{
  "model": "image embedding model",
  "dataset": "simulated stained blood smears",
  "train_examples": 195000,
  "targets": ["large cell"],
  "hidden_act": "celu",
  "weight_standardization": false,
  "patch_size": 8,
  "widths": [384],
  "am_softmax_margin": 0.2,
  "beta1": 0.85,
  "batch_size": 128,
  "lr_schedule": "cosine",
  "weight_decay": 0.08
}
Rows from block 14 of a small image embedding model, named by matrix and row number. Each number is 200 + 40 x the weight over its row's rms, rounded and kept within 0 to 999. All counts start at 0.
After each channel's rows are labels from the 100 images, of 14976, where the channel reaches its highest value: "responds to" is what is common among them; "patch colour" is the nearest of a few named colours to the mean colour under the peak. Only what is clearly more common there than usual is listed. The data: simulated stained blood smears. In brackets: how many of the 100.
# pw: pointwise conv (model.blocks.14.pw.weight, 384x384x1x1), inputs 288-383

pw.171,166,188,168,153,178,161,71,176,152,102,182,151,134,151,170,167,170,161,162,178,146,140,147,168,194,186,173,162,165,138,126,163,172,135,173,184,161,159,199,208,200,41,161,161,158,161,156,140,182,185,159,96,184,167,145,166,211,133,189,196,201,179,183,216,162,194,172,138,186,167,200,180,166,155,166,144,177,155,73,236,171,191,203,192,229,166,179,189,190,166,130,162,169,220,193,176
responds to: dark grains (83)
patch colour: grey (30)

pw.118,261,240,198,177,155,181,205,249,262,182,199,177,263,289,193,224,136,175,200,169,184,181,175,264,210,259,218,269,175,261,263,181,255,212,199,243,227,209,193,242,223,191,220,197,266,278,190,212,226,193,275,209,255,189,187,235,263,196,199,200,214,249,229,231,243,180,175,237,251,255,264,216,244,188,173,159,225,197,178,212,155,190,247,224,180,173,229,173,181,238,286,190,251,206,187,252
responds to: kidney-shaped nucleus (100)
patch colour: grey (36)

pw.93,234,204,244,240,154,212,239,241,225,241,222,211,247,247,147,237,187,154,223,247,261,135,234,233,258,268,229,219,209,254,218,242,229,222,226,217,177,258,219,130,188,223,244,192,244,249,177,229,239,239,149,247,224,243,239,237,275,217,213,229,208,233,253,203,271,228,215,228,232,250,232,255,231,254,152,158,219,243,238,234,166,225,242,232,240,182,234,220,165,198,126,200,263,185,246,251
responds to: dark grains (89)
patch colour: purple (55); grey (28)

pw.190,229,209,231,219,156,200,228,241,219,264,266,242,226,214,176,231,156,147,199,200,282,170,255,291,250,243,259,180,214,269,229,244,223,214,205,240,236,230,201,178,219,217,233,204,234,213,175,218,250,236,169,271,234,301,217,186,253,199,203,189,216,233,267,231,284,190,270,275,228,220,217,244,226,276,199,151,250,283,226,240,168,271,206,256,230,166,209,252,164,223,162,219,223,232,259,285
responds to: dark grains (66); round nucleus (34)
patch colour: purple (42)

pw.162,177,140,174,240,178,130,194,161,187,175,160,158,179,175,197,164,164,151,147,160,164,177,153,249,181,196,196,156,130,240,189,159,153,171,145,173,143,152,162,185,164,188,142,225,184,143,145,176,226,214,181,178,179,128,213,161,202,141,144,132,244,201,218,167,232,135,166,144,171,189,154,153,187,158,156,149,170,152,203,206,205,150,185,243,185,206,171,188,196,202,142,133,178,256,176,218
responds to: dark grains (99)
patch colour: purple (60); grey (29)

pw.88,259,199,223,236,175,266,155,206,213,232,231,228,235,257,147,215,153,184,216,209,281,190,233,196,210,237,216,246,206,208,196,248,230,152,239,212,218,232,228,160,189,234,239,204,227,231,204,225,184,196,203,296,237,219,208,264,227,234,189,194,176,290,227,203,231,153,223,245,170,277,259,258,256,253,193,232,232,203,255,231,184,231,248,194,238,180,220,218,186,242,158,223,256,183,269,237
responds to: dark grains (100)
patch colour: grey (30)

pw.370,287,243,202,219,164,207,203,260,272,189,206,194,299,270,193,274,178,187,224,215,207,208,183,259,214,276,208,246,179,260,256,220,237,224,185,280,206,211,165,210,219,172,246,214,322,282,208,202,216,207,231,233,297,185,169,247,282,213,150,212,254,278,232,196,257,138,193,240,216,295,255,277,280,191,159,185,291,199,179,210,153,186,299,237,256,188,261,185,197,279,213,216,298,241,265,241
responds to: kidney-shaped nucleus (100)
patch colour: purple (63)

pw.341,236,194,219,213,168,217,147,206,221,189,229,183,218,221,202,218,226,187,248,192,214,75,159,244,183,207,216,242,215,244,216,243,191,235,225,223,229,215,228,229,184,139,200,220,228,211,216,195,213,214,313,200,222,196,135,250,248,219,180,196,193,224,260,256,210,162,205,214,179,228,257,230,226,212,173,168,233,209,111,262,112,229,249,248,249,168,243,165,191,291,334,224,224,189,219,232
responds to: kidney-shaped nucleus (100)
patch colour: grey (34)

pw.165,202,280,207,180,150,198,152,291,278,204,222,166,277,273,168,284,188,169,201,215,205,165,204,229,237,263,222,206,188,244,259,198,276,215,200,309,201,206,204,149,200,174,266,197,279,268,176,246,207,202,179,202,271,200,175,199,255,204,183,245,216,196,224,222,246,173,218,234,242,280,204,275,203,224,184,176,287,213,184,221,127,202,228,197,292,144,226,196,140,179,158,192,288,207,250,225
responds to: no large cell (59); dark grains (33)
patch colour: grey (25)

pw.218,270,277,218,249,159,162,239,253,260,209,207,197,205,205,175,211,187,131,224,215,194,132,201,185,226,215,219,177,208,179,256,182,256,224,190,193,114,195,174,180,186,209,244,168,214,223,197,302,211,182,157,164,158,148,208,243,157,194,147,195,199,274,203,182,195,146,206,230,265,173,203,274,280,213,123,135,200,149,235,270,198,193,196,185,207,199,205,189,209,139,140,146,187,148,169,221
responds to: round nucleus (98)
patch colour: grey (27)

pw.210,223,234,239,139,142,222,242,221,255,170,198,230,223,211,237,213,186,180,230,232,212,185,212,264,170,248,263,199,199,267,280,197,225,267,241,283,167,233,239,203,176,167,293,248,220,235,203,259,281,242,192,208,201,210,190,199,257,263,182,193,223,223,249,181,243,181,186,220,214,205,186,239,210,213,210,200,226,223,224,236,211,222,196,267,221,197,248,183,204,173,188,217,211,224,177,269
responds to: band-shaped nucleus (96)
patch colour: grey (25)

pw.215,226,183,218,226,174,177,206,166,203,231,225,222,180,168,208,193,87,153,215,194,223,159,202,267,184,270,250,177,184,235,226,230,169,170,188,181,151,219,196,253,196,200,196,238,221,151,188,157,276,292,176,239,179,195,221,182,225,189,125,167,263,254,251,168,260,146,217,195,256,188,230,189,235,225,156,124,195,215,235,262,208,229,201,260,205,196,212,200,195,175,180,157,185,226,223,254
responds to: round nucleus (98)
patch colour: grey (28)

pw.94,258,210,255,255,152,241,203,211,211,238,250,196,233,230,151,253,173,134,243,246,264,168,201,188,207,247,227,201,195,238,184,252,222,204,219,206,164,240,234,123,236,231,236,186,243,228,166,200,249,229,156,253,202,239,230,214,212,237,175,218,196,237,233,187,219,177,243,246,179,254,259,225,251,249,157,146,212,232,215,210,163,223,237,193,243,158,219,242,158,204,138,227,257,161,249,248
responds to: dark grains (79)
patch colour: purple (51); grey (27)

pw.377,250,255,225,162,149,226,199,247,262,231,244,191,236,208,174,280,230,211,218,207,241,273,197,225,221,227,202,237,191,198,236,207,238,226,219,231,329,219,196,175,197,234,268,160,274,274,197,181,131,114,194,327,242,194,148,193,204,224,231,226,155,234,128,282,116,225,234,283,168,204,241,274,237,213,182,306,239,234,140,204,203,195,232,169,282,173,239,208,251,182,193,266,223,142,265,185
responds to: kidney-shaped nucleus (71)
patch colour: purple (47)

pw.193,197,228,224,225,113,192,218,213,216,186,168,264,227,228,170,236,168,77,181,196,229,197,234,164,289,246,197,204,192,188,240,228,217,187,193,221,224,217,189,217,248,209,192,192,206,200,171,184,217,206,162,229,219,252,170,191,193,162,174,188,232,184,204,204,175,199,158,197,273,266,207,190,185,177,205,156,238,207,223,169,188,183,195,210,224,159,199,229,193,146,157,211,239,178,168,212
responds to: dark grains (87)
patch colour: grey (53); purple (32)

pw.160,251,203,237,250,160,248,180,204,188,225,196,208,198,177,150,165,200,152,234,283,217,215,196,153,189,223,234,220,206,154,178,216,198,157,225,240,169,252,194,167,199,219,224,221,172,228,207,173,233,211,193,262,233,172,192,279,259,246,119,217,162,286,270,178,242,139,210,222,207,245,225,252,255,245,168,203,205,187,263,281,168,223,264,231,241,189,232,199,181,203,164,220,247,145,180,223
responds to: round nucleus (98)
patch colour: grey (28)

pw.228,225,196,231,216,188,198,200,218,234,261,198,224,229,223,196,232,211,168,204,228,239,211,229,139,198,161,223,197,213,171,163,239,178,114,205,216,232,217,193,185,149,254,204,187,217,218,184,125,179,161,193,274,271,171,229,197,157,198,130,157,165,225,183,194,160,149,262,211,144,282,207,214,259,236,170,179,260,213,215,168,196,240,247,158,217,179,213,264,211,192,143,213,248,166,222,162
responds to: round nucleus (71)
patch colour: grey (27)

pw.299,244,252,178,250,191,185,202,244,249,173,181,170,265,247,189,220,148,198,183,203,220,203,183,259,220,208,199,230,168,285,253,164,238,264,181,242,157,187,169,176,233,163,231,178,256,257,227,214,227,217,269,201,249,175,174,229,258,182,232,243,236,218,268,203,276,204,184,221,214,263,244,261,241,173,184,162,244,175,203,212,198,166,247,234,228,229,212,198,213,263,194,187,260,233,216,256
responds to: kidney-shaped nucleus (100)
patch colour: grey (38)

pw.315,272,187,212,280,149,248,171,202,208,278,215,175,244,201,196,213,169,156,260,213,266,141,190,167,176,193,217,221,200,213,195,294,203,211,233,253,238,240,202,145,203,210,182,150,207,212,203,170,149,117,193,230,225,228,199,220,180,214,129,176,127,252,147,203,160,167,232,230,166,216,255,188,266,294,154,187,177,210,188,203,179,224,228,178,225,229,167,220,224,229,142,278,234,156,196,159
responds to: round nucleus (94)
patch colour: grey (26)

pw.134,216,222,233,193,195,248,182,211,212,238,237,232,211,222,186,206,145,203,217,213,235,199,219,141,131,163,218,222,225,161,163,241,216,172,233,182,179,244,221,146,194,174,229,195,184,249,215,175,138,124,215,246,214,231,176,235,178,225,214,216,124,220,177,229,151,205,241,239,204,242,264,232,239,249,159,213,216,222,203,182,165,257,250,132,258,168,237,280,192,219,187,223,233,102,239,161
responds to: kidney-shaped nucleus (100)
patch colour: white (57)

pw.326,222,160,200,238,127,176,177,214,209,182,153,184,212,250,196,161,131,174,177,172,199,166,165,158,220,174,154,219,168,199,187,149,214,156,187,252,177,204,197,209,240,202,154,135,217,185,186,200,119,114,232,172,286,190,229,212,167,179,166,176,114,217,185,178,186,185,162,174,216,269,200,202,238,183,189,179,222,136,172,125,194,186,203,137,190,211,208,205,202,208,224,158,243,131,149,140
responds to: round nucleus (63); dark grains (37)
patch colour: purple (31)

pw.335,231,232,209,204,160,209,150,235,250,175,203,176,258,276,203,251,147,152,204,196,178,122,161,209,192,209,220,193,197,239,239,219,256,175,205,244,164,216,200,239,180,167,211,212,222,243,185,229,207,230,311,202,258,180,177,225,232,202,208,208,213,256,240,293,247,188,196,212,219,269,203,246,253,201,159,148,256,197,171,182,167,195,226,206,221,194,228,157,192,231,303,191,263,188,220,229
responds to: kidney-shaped nucleus (100)
patch colour: grey (38)

pw.172,294,207,207,209,169,203,182,240,233,219,210,203,257,241,199,215,179,158,234,189,252,184,191,173,167,182,201,263,178,224,220,206,229,198,197,245,151,182,164,168,192,121,185,172,239,250,231,176,187,156,215,221,236,193,159,266,219,173,165,219,161,277,222,194,203,165,232,228,181,261,258,254,296,212,172,175,261,198,188,178,180,200,240,173,239,217,204,201,216,219,182,182,257,174,219,198
responds to: dark grains (53); kidney-shaped nucleus (47)
patch colour: purple (39)

pw.9,218,238,181,208,174,167,170,228,241,161,176,163,262,272,197,253,137,168,191,167,166,167,151,238,238,232,201,256,167,242,245,166,257,224,178,234,256,189,179,231,232,203,229,207,241,256,213,244,189,178,321,176,240,148,202,204,216,202,231,216,212,212,201,285,221,221,178,178,241,249,222,202,225,182,170,168,237,172,178,194,188,162,233,221,201,215,200,175,213,276,281,180,246,217,203,231
responds to: kidney-shaped nucleus (97)
patch colour: grey (44)

pw.383,254,195,195,276,177,193,221,214,196,257,205,174,222,226,190,220,175,162,284,222,189,188,200,189,198,161,136,231,198,154,161,184,186,177,195,210,202,222,192,215,254,219,177,169,234,210,221,168,186,95,169,185,220,207,215,280,146,188,139,207,153,271,79,195,87,114,197,176,194,215,217,175,236,198,172,183,220,140,178,119,208,219,279,158,238,214,227,274,213,97,163,204,217,130,225,163
responds to: round nucleus (99)
patch colour: grey (34)